Weights of a small image captioner.
Model: encoder activation gelu, encoder num experts 8, encoder layers 10.
Training: adamw at rate 0.00085, 6700 steps.
Data: 72500 training examples, 11.8 epochs.
Rows from block 2 of the text decoder, named by matrix and row number. Rows with one number belong to one attention dimension. Each number is 128 + 32 x the weight over its row's rms, rounded and kept within 0 to 255. All counts start at 0. After the name is the row's rms in percent of the matrix's.
# v: attention query, key and value (stacked) (decoder.blocks.2.attn.qkv.weight, 1152x384, the v third), inputs 154-230
# proj: attention output (decoder.blocks.2.attn.proj.weight, 384x384, transposed), outputs 154-230
v.188 148 [126 133 126 131 143 140 123 131 128 129  92 120 198 127 130 128 121 128 102 128 129 132 128 125 119 129 128 129 129 147 128  39 127 129 131 131 129 130 103 133 134 115 127 128 128 126 128 128 125  95 128 178 125 128 124 130 128 119 127 128 129 128 128 127 169 127 158 138 129 127 139 128 124 127 115 127 121]
proj.188 182 [160 128  71 133 127 127 128 131 129 128 128 128 128 128 128 126 130 135 228 116 119 127 129 122 130 126 130 126 128 129 128 128 128 121 116 138 180 125 128 126 128 127 123 129 122 132 115 130 125 151 135   0 131 136 131 129 125 133 134 128 126 125 124 131 124 127 128 127 126 130 116 133 125 154 201 128 127]
v.196 249 [145 129 128 128 127 123 194 128 128 117 128 128 122 128 144 128 195 130 128 126 128 105 118 224 143 134 178 128 117  79 110 129 129 128  92 128 125 139 127 130 125 128 126 129 132 145 255 129 206  45  99 124 169 126 110 128 129 163 119 126 105 123 196 128  31 174 116 246 126 131 126 120 128 141 131 122  72]
proj.196 212 [128 128 123 143 142 111  37 136 120 130 123 131 128 115 125 137 137 127 130 147 133 131  67 110 128 128 129 123 128 255 129 126  81 123 125 123 149 114  70 107 128 112 127  59 130 101 131 132 131 129 107  78 129  87 129   0 126 128 138  46 128 255 119 130 119 132 128 128 143 116 159 185 129 130 134 123 155]
v.200 265 [131 127 127 128 128 129 189 126  49 128 182 111 128 128 128 127  52 101 153 128 142 128 128 127 140  77 127 125 128 182 129 126 125 126 126 128 125 128 128 128 128 127 128 125 151 117 137 127 137 255 110 127 128 127 147 130 128 160 127 128 128 124 187 128  23 127  80 125 125 128 128 127 128 255 130 129 129]
proj.200 279 [120 130 128 191 206 128 128 142 127 129 154 165 255 125 128 129 128  43 126 128 128 111 129 125  61 184 128 128 126 115 128 133 128 131 128 128 109 156 119 128 110  24 124 157 135 197 134 130 130 129 127 128 128 103 127  41 128 125 107 202 127 129  41 128 103 128 130 139 104 130 125 129  78 127 128  93 126]
v.203 187 [128 128 234 123 116 128 116 128 243 129 129 128 168 128 137 122 128 130  32 131 112 128 124 130 127 152 175 123 128 125 112 128 127 160 125 128 129 158  74 137 122  49 132 151 133 129 203 128  84 122 128 124 145 155 130 119 131  95 127  69 104 132 139 135 131 128 104 136 130  78 132 127 129 137 128 128 119]
proj.203 149 [129 128 128 226 125  18 113 149 130 127 130 131 125 129 136 142 113   0 155 125 143 140 119 129 108 128  35 164 128 126 130 135 148 151 132 108 139 128 156 128 120 148 100 125 166 128 129 128 240 133 128 127 128 128 138 111 141 162 117 130 132 244 112 128 121 129 121 117 148 137 164 138 139 128 131 129 144]
v.207 193 [127 126 129 124 129 126 128 126 124 137 132 131 126 129 132 129 126 126 118 127 123 130 122 133 133 141 127 136 129 121 117 126 129 129 128 127 131 225 127 126 132 130 130  88 128 122 170 123 255  65 132 141 126 128 129 127 128  77 127 133 115 126 158 129 148 125 128 151 129 246 128  85 128   0 132 129 130]
proj.207 156 [142 134 116 131 143 205 114 132 133 129 132 124 108 144 128 128 162 133 140 132 115 125 133 129 126 128  97 130 128 128 137  85 122   5 135 136 134  90 128 143 143 123 154 131 131  83 130 137   0 130 132 107  91 133 128 130 149 175 147 128 127  38 137 119   0  95 129 122 126 122 150  40 145 152 124 126 128]
v.214 037 [128 128 128 128 128 128 128 128 128 128 128 128 129 128 128 131 128 128 128 128 128 127 128 132 128 128 128 128 128 128 128 128 128 128 128 128 129 128 128 128 128 129 127 128 128 130 128 128 128 128 128 128 128 128 128 128 128 128 128 125 128 128 128 128 128 128 129 126 128 130 128 127 128 128 128 128 128]
proj.214 005 [129 128 138 128 123 148 113 128 132 128 128 126  22 210 128 131 128 113 117 155 128 126 135 129 123 124 104 129 128 129 128 127 126 167 131 127 130 130 116 128 137 110 129 127  83 116 136 146 120  84 127  93 128 135 128 170 127 127 132 169 111 132 126   0 170 128 133 125 131 127 121 129  93 128 126  91 129]
v.224 242 [128 128 127 132 132 234 128 128 123 133 128 127 127 127 143 123 181 127 126 133 127  88 141 113  45 255 128 128 130 126 128 125 129 129  93 128 131 126  24 127 130 128 126 126  25 128 121 129 128  70 121 128 178 123 139 128 128 153 128 135 130 130 137 130 127 127 128 137 128 129 128 121 127 133 128 129 129]
proj.224 207 [128 123 127 176 133 119 214 128 128 118 128  81 125  49 133 122 128 131 112 126 130 129 122 128 132  25 199 114 126 127 124   0 125 126 135 127 128 129 108 129 104 130 202 127 129 135 129  92 122 149  62 128 140 120 133 124 127 114 123  14 128 128 150 128 126 137 124 128 178 128 140 154 128 133 155  67 131]
v.226 297 [170 128 107 128 128   0 130 128 130 130 125  84  89 127 127 128 146 128 119 124 119 129 129 133  56 113 121 129 128 144 134 129 108 128 145 129 129 134  76 156 124 131 145 113 128 130 128 129 126 128 127  97 129 191 128 127 128 132 128 123 128 183 131 120 130 127  91 130 166 128 127 127 128  69 122  87 125]
proj.226 255 [165  82 130 159 117 128 128 128 128 127 129 129 128 129 129 128 106 124 124 131 128 129 136 130 151  54 128 133 127 126 126 128 128 130 128 129 128 127 128 129  70 135 128 126 128 131 124 128 111 128 124 133  91 253 127 129 131 153 117 164 135 123 125 128 128 176 126 129 128 129 108 134 128  92 128 129 131]
v.240 227 [126 128 128 128 128 125 128 127  78 126 130 129 236 128 129 123  92 128 212 130 133 126 122 116 253 139 128 128 141 127 111 121 128 123 122 128 120 127 255   0 134 126 128 130 128 116 142 128 130  71 128 201 128 126 129 129 128 128 126 131 128 126 119 129 126 129 168 117 125 128 129 128 128 130 139 130 129]
proj.240 210 [127 131 127  75 139 149 129 127 200 131 128 125 136 126 128 128 199 141 128 128 129  99 129 123 113 135 127 127 128 128 129 128 128  77 132 128  99 130 128 248 228   0 194 178 133 122 132 145 127 131 136 128 128  69 128 130 126 127 141 128 128 129 132 129  75  10 129 128 124 120 133  71 128 131 127 107 124]
v.251 273 [128 128 128 128 128 127 129 126 128 120 128 129 103 128 169 147 168 128 135 123 127 158 125 130 151 167 128 128 118 127 129 140 131 125 128 128 128 127 128 128 128 128 128 128 145 114  94 128 227 136 128 128 170 128 127 127 128 128 128 129  82 111 124 128 128 131 128 190 128 128 128 128 128 128  80 128 156]
proj.251 247 [113 137 127 244 123 120 128 146 117 128 251 170 126 127 120 134 138 108 129 131 128 128 127 124 128 129 121 125 131 123 130 128 121 133 113 131 127 125 130 127 129 128 116 130 120 167 123  65 129 124 130 130 127 129 179 255 129  94 107 112 128 129 128 123 128 135 136 122 128 134 126  84 127 164 129 133 128]
v.255 025 [128 128 151 128 128 128 128 128 128 128 128 128 128 128 129 128 129 128 127 128 127 128 128 128 127 128 128 128 128 126 128 127 128 128 128 128 116 132 128 128 128 128 128 128 131 128 129 128 129 128 129 255 128 128 128 128 128 128 128 126 128 128 127 129 127 129 128 129 129 128 128 134 128 125 130 128 127]
proj.255 011 [129 128 126 127 128 129 129 128 128 128 128 128 127 130 124 129 127 128 128 128 128 128 128 129 127 129 128 128 128 128 128 128 128 128 128 128 125 129 128 129 128 128 129 128 127 128 128 128 125 128 129 128 128 129 128 128 128 128 128 128 134 128 128 128 131 126 128 125 128 128 125 127 128 128 128 128 125]
v.256 261 [128 128 124 128 134 128 124 128 122 132 108 128 128 128 127  51 128 127 128 126 128 129 128 114 127 121  22 127 128 128 118 128  44 128 126 128 125 128 126 123 128 210 113 128   0 128  81 128  73 120  90 128 127 127 131 128 128 124 134  23 138 128 113  56 128  64 130 128 127 105 130 255 127 127  99 127 128]
proj.256 292 [133 129 151 127 129 146  35 128 128 142 131 127 126 130 128 128 129 128 129 128 127 135 120 135 113 134 117 140 111 109 128 128 162 130 130 149 123 128 132 124 128 141 128 108 255 127 111  76 123 123 129   0 127 131 128 127 128 127 148 128 112 129 131 120 110 128 127 128 127 128 128 109 128 127 129 255 197]
v.257 255 [127 129 133 120 128 129 128 109 111 124 111 122 128 128 193   0 129 128 117 127 128 127 167 107 129 149 128 132 128 127 141 128 201 171 129 162 217 127 197 137 234 128 124  96 139  54 128 128 114  76 186 162 126 128 127 128 139 128 126 129 140 138  85 128 168 135 101 127 126  83 156  68 128 138 129 109 131]
proj.257 258 [118 126 140 128 131 170 164 205 141 146 128 145 134 255 105 255 128 128 128 124 135 143 129 132 124  62 133  88 131 125 132 129 129 128 128 124 103 112 133 199 128   0 128 118 135 123 144 128 134 152 122 128 128 132 122 128 128 127 176 151 126  69 128 131  55 127 135 128 122 139  51 109 121 129 128 149 130]
v.262 248 [131 127 125 127 128 127 128 128 130 128 129 129 128 128 126 128 130 129 128 128 126 126 128 128   0 122 123 128 128 129 129 128 126 130 127 135 118 128   0 139  58 126 133 146 118 150 125 128 123 222 112 109 127 128 129 128 127 162 129 128 128 157 130 127 121 128 100 111 129 120 127 125 125  77 122 128 128]
proj.262 229 [131 120 128 124 108 128 128 131 135 116 125 129 126 127 128 128 119 114 137 122 131 128 128 136 140 128 128 123 127 126 146 113 128 128 129 125 128 146 128  41 136 122 129 128 136 126 129 135 128 128 128 145 141 120 128  96 115 129 125 128 120 128 128 122 129 128 125 131 128 128 129 127 127 126 128 126 135]
v.267 233 [127 119 202 127 126 124 128 126 119 131 127 142 248 127 130 126 122 128 120 175 151 130 130 129 128 126 131 125 128 129 147  81 127 129 128 123 126 130 129 129 148 128 124 128 131 127 128 144 129 131 127 129 132 127 100 126 128 121 125 130 128 135 113 120 249 127 128 153 127 130 140  66 125 176 125 130 127]
proj.267 220 [162 129  33 177  97 127 125 147 125 129 118 131 124 160 124 123 128  65 128 128  95 133  45 136 189 123 125 133 127 130 128 165 113  88 128 120 127 127 126 250  45 135 120 177 136 168 112  93 130 125 130 128 122 130 154 124 139 154 141  98 113 129 142 129  38 145 128  91 127 171 128 132 124 122 121 144 129]
v.280 270 [128 127 127 128 126 128  93 153 132 128 128 139 122 128 128 129 185  70 129 126 128 127 127 141 174 121 212 101 128 123 153 194 128 129 128 128 131 128 132 128 128 128 128 127 129 129 132 126 173 129 127 135 129 128 129 128 128 128 142 239 126  89 127  76 126 229 130 228 133 127 128 130 170 127 132 128 128]
proj.280 342 [123 128 178 128 105 129 128 124 125 129 127  92 129 128 128   7  95 128 131 130 126 128 123 129 128 198 122 137 113 132   0 128 129 141 133 137 128 135 122 117 107 224  67  56 128 138  61 128 126 216 131 129 128 126 129  98 128 122 128 129 128 128  23 133 128 128 151 128 128 125  88 145 142 128  60 129 126]
v.282 305 [128 124 127 128 131  58 123 129 110 128 129 128 127 128 128 126 195 128  98 128 128 128 128 112  54  24  88 124 128 126 142 128 127 128 177 129 126 139 128 129 128 172 128 127 128 128 173 128 126 128 128 129 128 128 131 128 125  96 128 128 128 162 128 128 215 130 127 132 178 125 148 124 127   0 121 125 129]
proj.282 299 [131 128 125 102 132 128 130 134 128 123 123  59 129 151 130 128 128 103 224 128 128 128 128 131 135 220 128 129 128 161 129 128 111 128 126 129 106 128 125 127 136 128 141 128 128 105 102 128 255 153 103 128 128 128 129 122 129 128 131 128 128  76 128 128  87 130 128 133 123 112 128 107 128 128 139 129 135]
v.288 167 [128 125 143 130 131 128 123 128 127 131 129 131 128 128 128 115 129 130 114 131 124 126 128 127 123 128 128 128 125 134 129 158 127 137 128 133 128 128  35 129  97 106 127 139 128 147 140 128 126 124 126 129 130 128 128 129 126 128 129 131 127 128 129 126 154 135 126 127 126 108 128 124 128  81 127 125 130]
proj.288 152 [129 124 127 126 115 127 130 132 130 113 114 129 128 126 125 126 125  94 130   0 128 134 105 160 162 127 121 115 128 130 132 121 128 130 129 127 128 184 149 131 145 129 130 127 145 117 117 125 132 250 125 148 128 122 128  79 132 133 122 119 119 128 127 128 131 125 129 130 123 126 117 126 212 129 129 117 129]
v.289 214 [128 116 129 129 126 130 141 129 128 133 128 144 127 128 128 135 131 139 188 128 128 128 128 192 181 131 126 128 132 134 128 123 139 124 137 128   8 146 128 143 110  71 136 133  97 131 138 131 128  83 125 239 141 128 191 131 128 120 125 128 106 128 165 129 129 131 143 128 123   0 127 127 138 121  93 116 128]
proj.289 237 [102 137 128 112 129 165 126 126 130 131 129 194 124  80 130 127 160 125 128 127 231 121 128 119  77 128 124 120 128 119 127 128 169 125 125 121 128 128 183 159 185  85 157  95 123 114 112 126 123 166  90   0 121 117 128 167 167 132 129 132 130 128 128 141 129 131  84 143  86 129 181   0 128 135 139 130 127]
v.293 123 [124 112 179 133 131 128 146 143  86 138 153 128  35 128 138 138 122 131 167 191 128 128 128 130 120 181 125 126 120 162 134 129 148 165 136 148 168  28 113 122  50 124 111 152  66 176 102 128 141 119   0  94 140 146 128 129 143 116 155 162 128 128 112 128 134 136 128  74 131 101 128 125 128  53  99 117 136]
proj.293 122 [127 123 135  88 170 144 188 131 196 124 147 142 156 189 108 129 118 123 137 113 131 136 124 195 128 117  88  66 197 111 180 117 145 128 161  93 129 137 188 165 255 130 129 125 215  77 178  62 142 127 195 128 124 118 100  66 136 226 144 139 120 139 165 128 127 148 127 113 126 127 128  76 133 131 128 130 167]
v.303 225 [127 134  95 118 126 118 103 127 128 133 125 124  85 128 122 128 133 128 128  99 128  69  82 128 159 127 149 108 128 127 127 128 112 128 148 113 147 152 123 126 126 148 131 128 129 129 142 128 129 137 125 128 199 128 128 127 128 128 126 128 121 128 131 109 137  57 132 128 127 145 128 132 128 152 135 122 122]
proj.303 191 [119  85 124 129 156 119 123 129  99 123 131 127 128 120 130 124 137 123 124 127  99 152 129 128 160  96 136 221 112 146 115 127 115  84  37 129 126 122 126 130   2 125 134 170 159 126 121 128 127 103 130  88  79 139 129 129 139 128 128 126 178 130 152 129  88 169 132 131 130 170 148  77 222 103 143 129 128]